Weights of a small image classifier.
Model: 32-pixel images, arch gmlp, norm layernorm_no_bias, patch size [4, 4], layers 12, width 256.
Training: soap at rate 0.0031, 9600 steps, batches of 512, held-out accuracy 100%.
Data: trained on cartoon faces, 101725 training examples, 48.3 epochs.
Rows from block 4 of a small image classifier, named by matrix and row number. Rows with one number belong to one neuron. Each number is 128 + 32 x the weight over its row's rms, rounded and kept within 0 to 255. All counts start at 0. Numbers have three digits each. After the name is the row's rms in percent of the matrix's.
After each neuron's rows are labels from the 100 images, of 14848, where the neuron reaches its largest size: "strongest on" is what is common among them. Only what is clearly more common there than usual is listed. The data: cartoon faces.
# u: gMLP up (value half) (model.blocks.4.mixer.u.weight, 768x256), inputs 0-85
# v: gMLP up (gate half) (model.blocks.4.mixer.v.weight, 768x256), inputs 0-85
# out: gMLP down (model.blocks.4.mixer.out.weight, 256x768, transposed), outputs 0-85

u.423 085:084094129102104057092168110151159079135160135144117098147083138183086159129167099141092116155133081147107105149096110116171114140161167147123145120121097172110092177122126130186180163133173082089121069054140063111133100129122110157157121156153091238135129153
v.423 080:068137150137152079144091085152120146132107115159129104077130109135161175142145121166095103163136132125119082114162130139061182163134166119124110136188095141138193134138084145135075140127133156132143168113133141149108080111094142050178130144091191071131094154
out.423 078:160137152114174109112110132152077186111144126179105130187123123139172147129152155107164127110111144103196114067142143119113133101134096114111066112139169100113189069150155113112084066173068141160130125137105138130095122125141146045145117178137143050130144152
strongest on: green face

u.719 144:044138116128083164125130114163101141149167194165096082161101059158153153130120135107114103126084094111132125174100199138136094104121171124097156126141113106160150150129116139159115087111149081154169116108163105153039122116156123110076074091107072097153068151
v.719 142:106155089128069146081121105181139100159153119142178090111155129070147166142130147119194116137112081137105192011103147130149128144141181124177069093074144126112138148191212131104112134170100090071142122106112149137120193173129156146082139173144103152133169101
out.719 140:138092088133149116170165084092158090149123144120176157085141126108171116192122135205112139124125119165151103098173126108158097113109123085158159112106133143106195075112145151105160137126157135141171133208162149140120171211134102170128106181108140156121128082
strongest on: sad

u.638 095:123126140107087100165151035120128087141154123156099118119117134136182142138123127120092144076118144145136129091114127132121142086119115157141139143125195052115134120203147122153153118105098104107132105122112174054087126113143161165133138126129083151112154116
v.638 084:139116102108115118132181149115130115138091105129122175137119141137110167144115135125136078043087179174088146135129218091159125149149179156120128139098058146116176039207125118149109111154152085090108134140149097183116136088084099071141132148128122137167200081
out.638 099:132164138150121150150033158122054154117142119083141120091145090106112098108176129116108123149102126108163134106094132144103131115109147142120112106145110165113090122128120095148120119128147107103093127127112097161123135151070082124116116125149151062141122196
strongest on: teal face

u.303 083:107115116195126106145080135107107130106135096102093168149157163125111111142168142149116084196063136148102105166139136113166144123117142157084077069098119118188099134144146163069140114114160134116052116154155199073118116084154157167202109118079123143110104060
v.303 080:057116141184101096152183098121099148103106122125098102131150167083127120118127104107169097180099109128136122105089151107143090120069124113117148149154123161065176081142169143149036131115150141138136121108106133148066147201205170074133078164082131059100114165
out.303 083:130165115115110169110152122152157128131173169140135138098059097128114096110110113183090138103137167112147091129120145127074131181162136133104182119143118132152141073123111119130074093170124095166161062138136098124163170172138104126106102107113155147215092127
strongest on: laughing

u.49 101:172075136127157095147152110186169134104172177167118113117157156071185068110120130133167195159106167086159161116144095056130176111095150200162099130162110114157114164135080095050128101119147077130086148107130085122140089139068179160184143112153163174110149139
v.49 088:158098138121092137107060144064083096145105118110164163088109105159114124126161103098121076128136092130129128024131130183138145136200148117190078095140129168141099149060095152070069164148091116176177115109106079090091136098109170108107168119104066111101134123
out.49 119:184156085117123130117183165106112123085088161133160153049173184151142075117115134180102121155120158129108100137114160115078141097153129188133076089134114167170107161172069098077158136176081165125149097104126151115119107153208195117072103122152204116170147140
strongest on: orange face; sleepy

u.724 119:127179103111158131142168135199097071120113083111103109146141111110118121133123135104163171135146115122130111139140085099115162132127111131137123125134202137153162156160087055143154148160112134116133116127077153113172163168130123217150156099166137205125144132
v.724 092:122153108123117126117096144093141089102075145141122117104157117106080146085140177181130168142134156079165140113103124133189173167158150140152083044135138125092143125157095127184109171075111152087137123141124099103130083126110103087148140108148090123133137140
out.724 137:105081077099128124183131165098135173138126098140124044141123154130154098112125163131155122152114165172132127105097118166115093131131136099169135129119131118190112080162097195104155160092122094079131131133123156155124076094097135119160136117153071176149137140
strongest on: teal face; sleepy

u.103 099:139100094093141135089126131079157130068158144114083118126077124116117143089134088139074158148097092159091077176101180110120155181061102154161107103128160081094109177107100083206110152141134151115114063123089171068121139115158132158114130127161078118105109118
v.103 093:119144181133115130160091092147095151145106072119118108150135114158124163094138098176153093170139174092168135133131135091138127098148175148103122069145109116189127119076096183078147134155135132113151137136134143140126113112171157157145169065128146124126182114
out.103 101:106112165143072103181139093164106113090136127118115132144149119090113126156124133150140112161160167158134086040103157094120117180153126126113079119131130168162138079148134145135090102151142114162114176121135161103135122175187135159123104180102134129109146126
strongest on: green face

u.90 074:116184088106088103066164130137117140139117167140061170132138148104135174186104140188173107185175139114101108116129103138138090139122144143122087121127162062167098114102114108190091051161143147123106080142117120102148185138124144182134109190143149141130159082
v.90 086:123134162129134182135054160130103110117107135121121117123173128140138108057125183140074131205136072156076109059138119190139127061162116044132115164104168154156138170140127145138077121092176137172162111095170159113047134101130162088093096083155097104133173111
out.90 073:144122086067158100160114114202152184151138121133181136174088085144080126097168090126110160144100126133134145101119111100138145148108143119075158044153057132061132124107099163122125139130103170100123124130097137221161151125114113123112141071121147144177088154
strongest on: teal face; angry

u.608 086:093099078152126159108056124084071189130157137094185092111128116151140134156159134164164175084167129159152139107139164146138099093121131137183109139155095075101140155123161098163139177145158114130140112093090157162117085131133104142110183131135120100090122105
v.608 083:149133139173097115148167163097150068123081144089173121102166092140164105138108138146081116206164122110115125157103160093192141160157106104159155124123120109097125100061124156124105113122150168155132085129173164111124094083116167092107142117159160135154131138
out.608 084:128186167216130066101126114141116092198146111146131192116145120134115177174114152078125105182110091145169073137141113140108124155124133098076144120139129128134125079149169081114111082118134137076127107152162063117118127150124148093111124144123149102128143117
strongest on: teal face

u.361 093:187145103124104103096112133102076131102192118155108173153107121095105119097171108093093108120098063085114112139136110115108136173059123107155054135090106127134140140144124077137126080143138154062127106137118170165108160149099119166133133131150161146110153129
v.361 105:120098163107171144097065187113141080099144115124118134082174107100115145074069105182158113155160151140099103092103085117143144097109150110155107127132134082123163172108143155177102112105110146126137129170134094154122110084088154085094113180190155133119135088
out.361 091:111169134141067131145158120160130118106090141164171095115154072146115153164135115170098154125138108141103115104161103185126133114137147176208120129094141135094086119131128183103073100109132142128189155093114155130131147108195131054144099131111147140106108171
strongest on: orange face

u.494 080:146129149158116124097119098101168172118173123123144172160035141170114146068117113090104125157102119096091143132173140134154104129116174172154114092131092121111133182179149125149120136101124135102188072181133133148153105087085128068083141123177058052184092173
v.494 068:101155137163117048138140117119141073136132057147120123115156152153185164136072139127133099112137173113149111185184136087147130154118151123134142153133118154124139197146108101087146176140197104132097118117097086132155120225110153137116161102168199109177172133
out.494 071:126166101171115177113146099101114053163178108082133188119135064097169154108089153136120109126136126126143138085170143130118172135160156080139151090197102121129106152088138108173109174171108132077117095099150156119168151104138139171124057131174183069175105082
strongest on: teal face

u.569 073:104099147080127144125114118144192129081123141123122158084135126127060223131134097119203120127181101100142088122105188213062132099101101197122078142084121103120154140158110094169135120130110090081115146105109162142084114091136192126138115111164146102140103172
v.569 084:098088198136110106066076116100110096099191130145175167166165236126169154116090168140119123145168152127099117187128048091115107098136138127130114175166139141134137092128135150140169177098199110051114086066150110195136117135170136135188169121132147113129168063
out.569 084:131138145112130155129148184130158110060086159118121125162163121136123122148117199171065158185148167144147128160159128097123077144161151133143119118134133143126120158141159114093102086151085210110164183108144085125140119121077094135091154124132173144137121108
strongest on: green face

u.453 096:142144115169112127109131160142149131132171203121160168117093145070109093095173118164102188134101161110127098181118101129091131143104145141139086107102183205092132144180147183133164161126211118087111105119128153190095142153096104106098153054155088123192130121
v.453 095:072094088107101090152111125113118135151098141176087121101145125130060121142144096109124136184099178124145113069094129155071111165129119147111086089158052120173094113109093130126140169126131166092149116155144099136083097128090056091184101140133090117163095154
out.453 108:169128116065100129167150147084160069147141177172100160168091176100094176124096108070180074128112098221156129166148114109131173127127130078127106145090084101112130105077098110154133082090104108161168060131140092113170101148150091156153105196076171129109164143
strongest on: teal face

u.625 073:102161178125072140094146080181128151153168097140130131189124108098069114135095086182167126156114154155080180166116125157120121076111137111165147093094191099089143101165186065109163123157094100105109095082130103108176094185126095146076142156072153110131136130
v.625 079:102162140119130186061097084137150144168092145135151106147123115129090134104159140191111100158133150143078177216081084120146122152114164131174130166111138075108092129058098147108101112103106179158075095125124102119131120084173135121143175143192203203125129154
out.625 073:143167144093110132120062179101116165107107142169135143114148138123102120136122184079109172166109136124160099065125120200096145137110125178066099140122094173159132160128114155150089101088129152115151228156183135099115138160107102072115176070115118164119156116
strongest on: sad

u.547 059:071111149156110078102152075163104113058200124173121140118094115112072102077173147129132123117118143126148135130101143039130148144166149185145071056105185145188131156112159129121139166122123177148078092075091174116139133154098098128141173093150072159126176087
v.547 063:146110122115143106109152190152138145145085132182096134079136160147131155127127102170172156101102094128088147097109220065160132149154153108110132128135062144081147118083157170182120130174112195164122080101131154102131114112147060051185143081140060090098142130
out.547 062:148143123129207177210115127100150197153126082080156082176130057189096119112107169123112126181164071147146126101123113134106059123118125059147160134110125151148202111164122096112107090119101144157129115148089146131140119123136131097143121202100146143089112113
strongest on: teal face

u.425 077:102150210131121091122178114087133114111141150102091114155051174115102131137133128090100132117118127183071104150137124123073120082084062103127167137149151100115061172116148070133088172116143109101154100145153137156135125105162118129175118158108143159151112095
v.425 072:117082089133126072150120115100124171157166107141143216121094113105108101091115125139122129154068163121161140147100085150155136119118137106074170125107129181088138110127165125145116168163109191141184106148109119110123103129135105118068121144153072099110108145
out.425 070:107051163133183066136148103094116079169165149138170130138127083129153203115128149148126131123114116112154159132132141125174086114175131135105137146067101148089232122155115167126127152144079105086086117139138120086164122124155110155122086171127126103114172084
strongest on: orange face

u.175 091:135150108113209130114189128102098115135111097172091146102114050144095115184162145135123112118144115121196109159189125103109125114152145104107143151124104063148156184152156176133161187139170146107089134163175125092148140136132126130154142083128102125117134106
v.175 099:129112173177144181100099162098141129121166152163139111130138231131119061093145118129121124171132133097103152108116105155077120146193124075149171085157095139147135154125157108163072151117096131114115126090152137141057126167140122116130154166131144117137136125
out.175 093:151209161078111115174145141177153158102082097179163132132146141072132082127124066149138145124128154160113077160154125100152151133214138129177100113099195116166118086121096113105066136093138085118111089130148099135071156073127156218101109149103109077133147134
strongest on: grey face

u.81 093:116163140170145100113061121068070120122128130163097174111129121103155084043155137113086115181128137133219040133116147117072124136208134085160096080155160128130127200148123150096158156177152142125099178147140046125120168173131108152128096136135064135155194107
v.81 107:145115096069135166095167126138165170151150131133082114162094097087069118119082156182050164177085137096130184129129123053149157114099090084101141189133123127120125159131123169155073117108088173092179150119060131124108135070133152105090151096145175133136157152
out.81 085:083127082064147157163089125137186187099099093109110106125130154155135174091181096142183088116042156109106107122130107109141159155096117053071127170126141133083125052188108094118125118129101115177140122121160110123100091166131131211115147188083161159121134109
strongest on: orange face

u.5 099:129124106150138147092117128128161152184141167100128134173122122093078126119132083137113115144170121201114117150125129143159156079137161129085155116137103137213075143111116171117075119140083099180069156131164160106123137165093146099172144108112077134113160102
v.5 121:107123123148114164164132117160162100157085174092147195098139137136112078143104107126133172071108125103135167134151183122111158094107154203138191177102135122126153096147132116139101150160106078133120136132111108089052101105148170121124168133100126152134079088
out.5 092:193120178117118089131144136105141115113101164142122140120173144154203090070119162103164097175104075153081079177109142141205095122139112145186102137114191116087174141130169128122164107160137116134153085118100118114116078183085145119135145052088142134160158181
strongest on: sad

u.681 085:101131112110158175135158112164107162056131109165111150094171121175123122107116119162087108098105122133135106195065174058125101140157137079119160135109110131118154148150142145114130151151164175054149122132140147093140138167161145100129104141091155093126111127
v.681 094:203081113091143074095176137165181068154136132135147106143113156178195144123100155131065107150145105157057127107108130152101101129138105164150054119122117141080126142121176191178112154099135188106135128112150162155165125126136126138150106183134085140154146123
out.681 078:134173147131101116118161142097141133160144212114068168161127129174192051088138139103076143101144105181115132087124143174171162111149148145124069135169149137122111091094098134174103190133143058114146176120130111187074147102100113159084139081123049148180063113
strongest on: grey face

u.182 088:094122146146102101054148115084166173193186150123148151166088059185151124169117138083161165181153136131091084092076092144090156164149090119149132116039138111111134149088137118189097147125183122154135077111128137154069165122092110098081116195162081101120150117
v.182 108:129137156159141165157150076180103138159160098128146189083116127094092103129143142136125175125095156204133125169111099107112129173143118129127101141118104111154164162095168126183115099163175020118157151170118060170184103164150126094209127113104122124141125106
out.182 084:137135081134118139105094166147108137052169092134131154168085223122132156107131132100103138066130134137081143149168180156201146078071174128102086178143126155110102119093113153115159133105087145144118120105117093099144107145153133079137166136087117116140083134
strongest on: laughing